From a checkpoint of a small image classifier.
Model: 3.56M parameters, 24-pixel images, arch vit, norm layernorm, activation reglu, patch size [4, 4], layers 8, width 192.
Training: normuon at rate 0.0032, 40000 steps, held-out accuracy 100%.
Data: trained on made-up waving flags, 26.3 epochs.
Rows from block 2, named by matrix and row number. Rows with one number belong to one attention dimension. Each number is 128 + 24 x the weight over its row's rms, rounded and kept within 0 to 255. All counts start at 0. Numbers have three digits each. After the name is the row's rms in percent of the matrix's.
# q: attention query (model.blocks.2.attn.q.weight, 192x192), inputs 0-95
# k: attention key (model.blocks.2.attn.k.weight, 192x192), inputs 0-95
q.59 095:086141127141151142104142169093123158174169157169118176152130124124145109113082152141136124070165108157112149169123144098120146104090151108122107129091079143127102136147119138118096118101140149146148146178138127135145173106129129163104124156150094104158112132118144113104142130135152121164
q.60 094:092096119111154125111116162127127130108111160146139144159057128119125120100115132137167144101143121156147136118130153105135183105089117133122127117087147131108117144131139108144122131123100116186183111144131124150135121107100159119124137127118143163126108109095103107127137120119189164100
q.61 087:161140094106116091191167113150123110109079069141154155122141118138119152129127118102157177172126153124116120119108141121087159131105101131144118093107120139131152116139150080126094160092158140122126144153168102114104158106101102084103113139109078151139145135138111105110146128136117133134
q.62 097:133135080114116101142114125130148105132123102086113098143159133137129126141106109133134117120110129113117111123131134135171156111104116095111124112122162147113158160156169134126120127110159093116148109143151167099142129120154168173138137078101111141125158138156120180103118115150072140144
q.63 099:177139109155074127088150100120081107137121138154115119129085136163159124158095138108118125157105130129103103158120073125116116102120131085108094152108156147122151135098131169114114145169125151099079162145110133091126102137147167163120149156140108154161163108145143137112105110141143093172
q.64 103:122159152101164155127130143112133148104101132129188164124129138157125147127140139176196100123123140141114154109175169105129088125141152142082161137109129142161129111113139110134142132083116135131126100111141137145132124097076141136102138149100103136128128123148109128115063123152161123102
q.65 103:141106116114116160179115101098128082120104160093157098143128082093121144096114137115099150155104103117124081136139160106124129114123135178125123149125133120095146132088153094138161159100087115145144084143165159153144148110105108128137160122149133136092088134159153116084099114136116120141
q.66 102:125187111144142126158111172111127074165102183132112153126146158143102155110114170138083082128080114110118149117130134120115088126137167136069118135113107105129150099157095143115128150127098131155120128159099133103098103147105153137136167092107149095153136126142149125126164129104116126168
q.67 103:118142122133158148109140112118106170135149116139117150121130156143150093126158147182128132096119170173132129093153129122149112140114135128139100135125109112136081146140140131172140059137092147144121166137159123144130134116137150126111123161084133148163147098141116093108136119107102108115
q.68 106:155176048108135116140102143134137150113119158156150114131135158164129153142108136127111147121128111121112148132098143173142118151124119150138158119102111132123118184118183119100152136126063170105153100135141146121110160150105098116105153131101156142120075111131148120106188137146113161107
q.69 106:130150139166127134158144105119118149130104093105083141153089144166134129118137146114122141127102126164138143107173138106079126153102138162130158153097132122107151106113197104134106139089119142134107143114136162141104124112129099142137125117114147139164131130160112159131181125137135148095
q.70 101:051137138126125096166141090134128116114152110141138134113143126144148122099127163138124163133126139143132141149158140134173127112124100114139171102154167132141154151113115099162123128145144165169114131069172135111132136114107145141114122101136148112104113134093162143159128146079132155122
q.71 101:114194103092126133096100194128096148106165166139166116082167124131131102151131121154146178087128090128125119131125160111140152104115141089112152114151158109121102115131135134065122146182157147109131102155115126149151138155107073143073134133160123143128125136111096158139108084164131137119
q.72 094:104084090125143102129144133114137127137145088160075159128114159098138117136173148094145068142122160156171120144145117119110111144158148121142128090077161062156146122097099117137125145153149155119132104156167129118147126131113153105122099130143117116160096132137100149125093104157137097119
q.73 099:108099109102155139137119151144116105090163122151115108124129120142136137116107130131162128181129146098161139094132116121145165105123111129145147161134137125141102129111145142104124122160109125156159126147136143119126092137152136147094143084129089101135158153107123157139184178130107162130
q.74 118:109127113142137143142126140127086133172147135138148156145133111124133091164151101096140121138174125082118121109121136133130120108131130121116128120073143136079151128140103130128104105123134123120090117100123096130132121120150131116124122110117121152155095174095103075100150175144083119140
q.75 101:125057165112099107074133141119141160106136156124132114129138122121113114125120113147150100157118168116136116140111122111134096102100132115082142128137094098109137123124104162171125192119167122138120113153125088104133164128121108099139104116113129136129152089167106094154142141161107101145
q.76 124:131121179134126142131083129122122125139126140121150156119111115148098118099105108149160146137145129082109087133080112106121154126123138140127160120179116113156173132149105155112166102166143122126135134124138125099149112092086096086175113143120143115085116116147101117093169139121124169079
q.77 104:122183155144180130125109129131075100163113179125148138087098107133134112090127112092129083145109128098122152136186138108109114122179096155112100140150135121140155129147137111133147109102135091096166141143144130134136107143109148119129133125073112170112110159149133132134143156123150102147
q.78 106:114108142152096159132121117141121118146118213098140124132101114144131156183099132098111123150143141102109109143139122133140144141107107171128077173124124137129195123137114092111108134131118098119129154144116110176113108117157095105144153130133143108116124142162137100120139119129131113162
q.79 104:109175155142165121112147138128146163135083148139151145175112126117141141127159135122084130083149110102113147168127048109129165141160148125136147123145114110110136114151116137121145118150159116122155131160142131075128104120149103088124186133083125133130095159108131121123152137145114139141
q.80 106:133117149112142094131087138097122145139136146143120157116143106178116170168118108127106142137158107131093137155157136136161151150090132135118083141104097118126094139134147111139104111091181158133128120118108120069174151100137105123169131155128116123153132148102128095135105127107149154073
q.81 103:167137139176154130136145151112148122141111157152167162134116151121127134138119146103132134133098148113097161108135125137148121146142097076133133133125142146088116127109143140114145121091130112117202170144134136069164133133143121117091142155139145100114090155086136112138153146142111121141
q.82 093:089194121127108153145128156123108098152167147174107112100139146094115124109126155070133118138139155099134142095120107179147158144130122163164126140110138093152108130117126141099142133129133145131111148176105138171133104167101115111162145106087138082142102105122121120157115152167139108152
q.83 108:118120110141101142077190115130167115104119129143110109141151158087154127145095152159073147182124144130098092122150136153148162111117135135122073148110121121126126104095165114155148152108150080101135188118122124153112096112168130096113133101106135115146154114188150108095121123137113162122
q.84 102:155160142088140120132093185119122108114165123092072102120137114173153121125088136130146102097152121177124069124160168143136128148127139152131121148172138132135183123148110129133101143142113120136124166147121116160152090104151111112085132095096089144107142122112143122129145131150144113190
q.85 111:110155142126125112091100107138130202130137145109177146112139081167111146154103106130139211121123092176130103142107125117158157149137140095145150123118128125153130138107106139141120100147160140132158129102142137123159136080156169129133151129109128117107157125140146109136138092112078130149
q.86 103:152172119107109148167133093128100087114105161172127154126126160089122111087110105089136156157167105099134135108171119123130158106162113136152103126146103151153116159149087166091153077189156142159135127152122118158097106071146096142160138125099132156103077128151147082113097108143119112096
q.87 110:154164108144164128101112132135122121114105141104150166131141108093139099113156110104117101153076185120133113099104123125137112137189141141202100135129099148103128130098175132094139114129096113131156098139142113123114149145107140140075116131112145104157095087128148149126162126130129113103
q.88 097:115103153104132080126135106145138201132121171160078144107126142136157122126125115084138144127137103164110096120141118165115155126151119129130133141102153093143102070161112157128161169150140158134102167168145107112104116158123103138150118092114103119152110088087103173138097137130155148095
q.89 102:148098109105144122144120123135141125101087102143111121140137149165123142109110113160131129155123077127155108151126177154128130129125139105147111177162115112127138144064122147156110132110138149128131091146157126110072177115117149083127178143145141084118120092150071162126125111099133095149
q.90 104:166156155090126148117116121089129146122135095084153142129127132133156142128126168125137096134094119119162124160154132142126123130146088116116134145155134102158123134125135159117102122096170110117151100124148116161155105149157097091113167134148153106096162109069150153157107130112120109094
k.59 091:112131146109122174146131100141098110093144154111128121087170118133118144147109113134138147116131169127103130145146140140109117111106176137119156146129126132131122123105120087136100171133089155141114161146143149160128130113126136090139143107144088123145138108087152153131142112172148092136
k.60 094:140111119135151157135137172169146113133151115120119116112128182104141119144127121116162137075107150169115135147150080111145121138109152165124107100122123127150144098103098160124105128081122163102130137075144166133138120176100137123138154149095103136101125128138131108112134115135101132204
k.61 086:142110102159116155125090133142095139134149123117132135150155130112146141104086101119118166100136093133105153184110120141118094166097110108160188127112109139123106120149138152129079125097063117110133157107155144098126142142139160091154107140164118096160129073108144124107141103139109130107
k.62 095:100127154088163110146108097122132170139102105133118067124122106082121124113148144107158027101116149135120123124113113139140122168080168145107158110135116160134071148096155137135152095161113131087140145094139099121114126172135141145144160132160113128158119158133128154137094105177139138120
k.63 114:072154108103118126130143105093091134137151146121122129111095071109110086111140118136109105140116159100156110111126098104128139135135112127197147141145110127102128143153189115130142124175151097123102108171108128126154115130107177128118122086103142160104112142175140141102092143112137151094
k.64 097:151122138110100118100143101076092152154126148146156153147097153060136125148146145159088130130178107120111175111150126123153115102114085151140116144181139152130126125128040123123104126130111094123137143142152138147104128081173096106117121141123094143113102108178122132141152122135118153139
k.65 103:171123123128109103163081137166145137129104118156125185129116095170107120136142129152089140123113104096118152107107112123101169083148148070075129109139127120131086111163101173105158159141109139159084100150113144126122138131134116146153152178131108135147109133121131153125164139091105140128
k.66 106:116152118124121111163082124108119136095058136166109139140117117146120126088136171138112142095115139161124163158100165166108139120074126152122120112178107108117141126097104141182103160159116129098087120141142136116106171127138118158113127122162165107117133122077113123090140113135093132115
k.67 106:100115140082122145106134113102146143139154093161125130150156124139141084143180137120103136135167101143115136122086088110131145122099137135151140143121133143151098175193120127142153152120165102104160093109140139120176105128135142122145110131109119140100155132111085108139111138145160150109
k.68 099:150122145134078111159127116131164152143133129124150152083087134142104154133149106117106142127150143143129131126144200120106118083135130161139127145130126120166139126102114142173125138166104118105072112130078117056111145101115088127113167147092140149140136145121130143106122124118139112144
k.69 102:141110130187170147145143153124139130152153134100102178134148117078160143140144113102112108110115144119143121118130131128119133107136146135127091108136147138155127109118116150096147113162173109129169141115144148148100130165131149110084121090079136121112139094152135098108135116092135072143
k.70 104:131117108133105200118154117136107155134130219137092136121129173087095134102116129101128155117151074099072162156147123128110135110089149127146100119155122134094146104120121131083143110135125119126126156085137111101133141128150064146126162160118160137143109163094142096124108124118116139132
k.71 113:076149116119135123115115152106121137159135130115155098120147167133137136143098083188118096159140148136129107100163122117130143162122128147096120121134117143084155113081108082112122127151117138106094164133133096126132132113128117140118124143124116132120115125197134113142150167174143118161
k.72 100:121135184129112159120149146091127083120140113126101135117151136150133097122106140104129150131148121176118155120126151125103129135111140107100117098122157088146098101142167121115100120057118159134139085179156110103128138145136129119122112152155127139129143159136106116083168122147143176133
k.73 105:167150115088122106144132135102102095135161134178108118147119121132144099072145153106163093135154112095149155112151129148148154172125130144128123134160130077127162118159141118083106158135081185106114141144080115133149119140125096164139150087159111119103095142117122137127143138174172136150
k.74 117:143172102126116145133088106133129132126162110111118154149121167133089092132081142152142076159099123165102112126149188136131091116137110143059109153104106127132121133142205124142161148063098143152102134115121149122095149125122152132118103135117162122153172100123147109145099135133107120120
k.75 096:207169127130132122128122198120083110151115144114147118166134049127105118088136149115114123115132132117126119149122099146134133115130138152094142086165098111091149132111136130113108118106137077148164086155132079142132119108135167162127139134124157127158119150160127143088135147141120143163
k.76 110:159058129129128114143078191087152125137142146113141110108112112188140115130130171117128155121125113098096148121127091096131110163104128151106102121107109135134139116144144149177124129105094130091148130110109163130113131144118158104152090100185139119165154134167128135114115124154128148150
k.77 099:093121091084117124116106112146118141078118075118113145139149206143133095132152122149153110121137112142173164142088133109127128086138113078148143127127146117132129140131150143092085129117133107140110152150091142159114175113080100159088140104166133112151149129102104187155159110149114096144
k.78 105:132075146118154103128135177157122163102140105128127136125139113201133112126128095148116098155098157125111143102100111129142146117125126083146156100122133109163150133098169140121183158174129162125099108136120144123134142156109176123100146147142141117165146172105104205093163144138102157143
k.79 105:111094128144180122135134138133152165127113109098107114169146158150128118167122099162102151167116099161125139134155166117141095118155107120138069154112100117122161139093192126118123114082156146129118116133141127108176127105103118148100122143080150107128081133106153156144085104136145150094
k.80 104:113144143175107128145087129139133109160138112142129166116133121142130119124152077159107119124115136148081137130127129103143118130155127185151113107115143140151090130078146096123088091061123107113147136113126144148109091084177098130155137124153108121163126162122141099113095110144163111076
k.81 099:137120138122126149142128131121132128115117108092148142167078154135159093138142141157133146124119129132158142128119114125153130145123149097157139096154113101166166141106106119117110154145170146139115124153135139101098136113134138085100147127196124059114138128169118095138081123136139135099
k.82 101:156106147162148131132140132136151087115127099137101092134096195099107121107099129110129099118109149158176109128139142156144125138134139127134136152130136137119094122127139150152144149114125112158125092125128162143111115122104067165062158129110135120144088124154131168109105139118119153121
k.83 106:124130095100107123087144147147144134123161129120095135113114103151164103104155134101115141143096129153145142162121116120112141115160099099116152120095157151151121094128113159113119132130147143146145104096136142145137103106157138145119131127095179101116132104126124114139082154140072153137
k.84 103:120121138136127097090104137141158123085167077184130114076113180079135101130131108127156098150153116149132102127100108090136129133117077125181118147141122133115161129149126178090136132169143136107121131135117149116154114128141174130113115130131113168204126122093104176112133135123100134154
k.85 111:130110151150101169108100138136140141156159129132151151195130149134110117153127124116117098159116099140111124151092141093145130091117116151096130136103122158119129104111124118140168103122115113095090153114114123136148099103108132085183112120152137115143127140101128103143158149139159151119
k.86 107:115101145079122147126153138165144106135096130158125099116123160137149123142124190126116168158095136143127146106129117155132150145152140143136124175132119181144103108160179118150127111136113133174102123096100161137151163081133105118151142114104171109086110146165130143135109116162131156115
k.87 103:149123152078145131140104094162140140107132137112145151142108143139101117139114146109086067134121147119156133120099134117131093118142133145115128125179097115135125148177139141147131160167135124151115126167177122167143198163136129131181145105126142140124141104131147136136116113106130098129
k.88 092:086118149120165127139119128156132144107134149103143087109159144121107138158109142090139140165129153130179089154149109145137110165162147129112094117123155149188138135135128153118099116103107126119141117134118149150125130104104130142062136113129106152181124138149119121086129142126149116105
k.89 101:166128165150132143140150187097148110152099164129101156107165129136159136118112140101136118134141145095110121134100123129093124120130141111103129150125144131119134135133132129111138150125137151086159151127158132113112122142145113075137157128119104102112132099121133121141183135097188103106
k.90 094:068140101123123124130145158102120147145085127146077145158143157116134136135102108103101140141117123136092130086131098131141137154107100097127147125124140114088125130132140105132098118118067107137105149130121134162173105104147153148125128111113162169147149137128116112141126110123155108114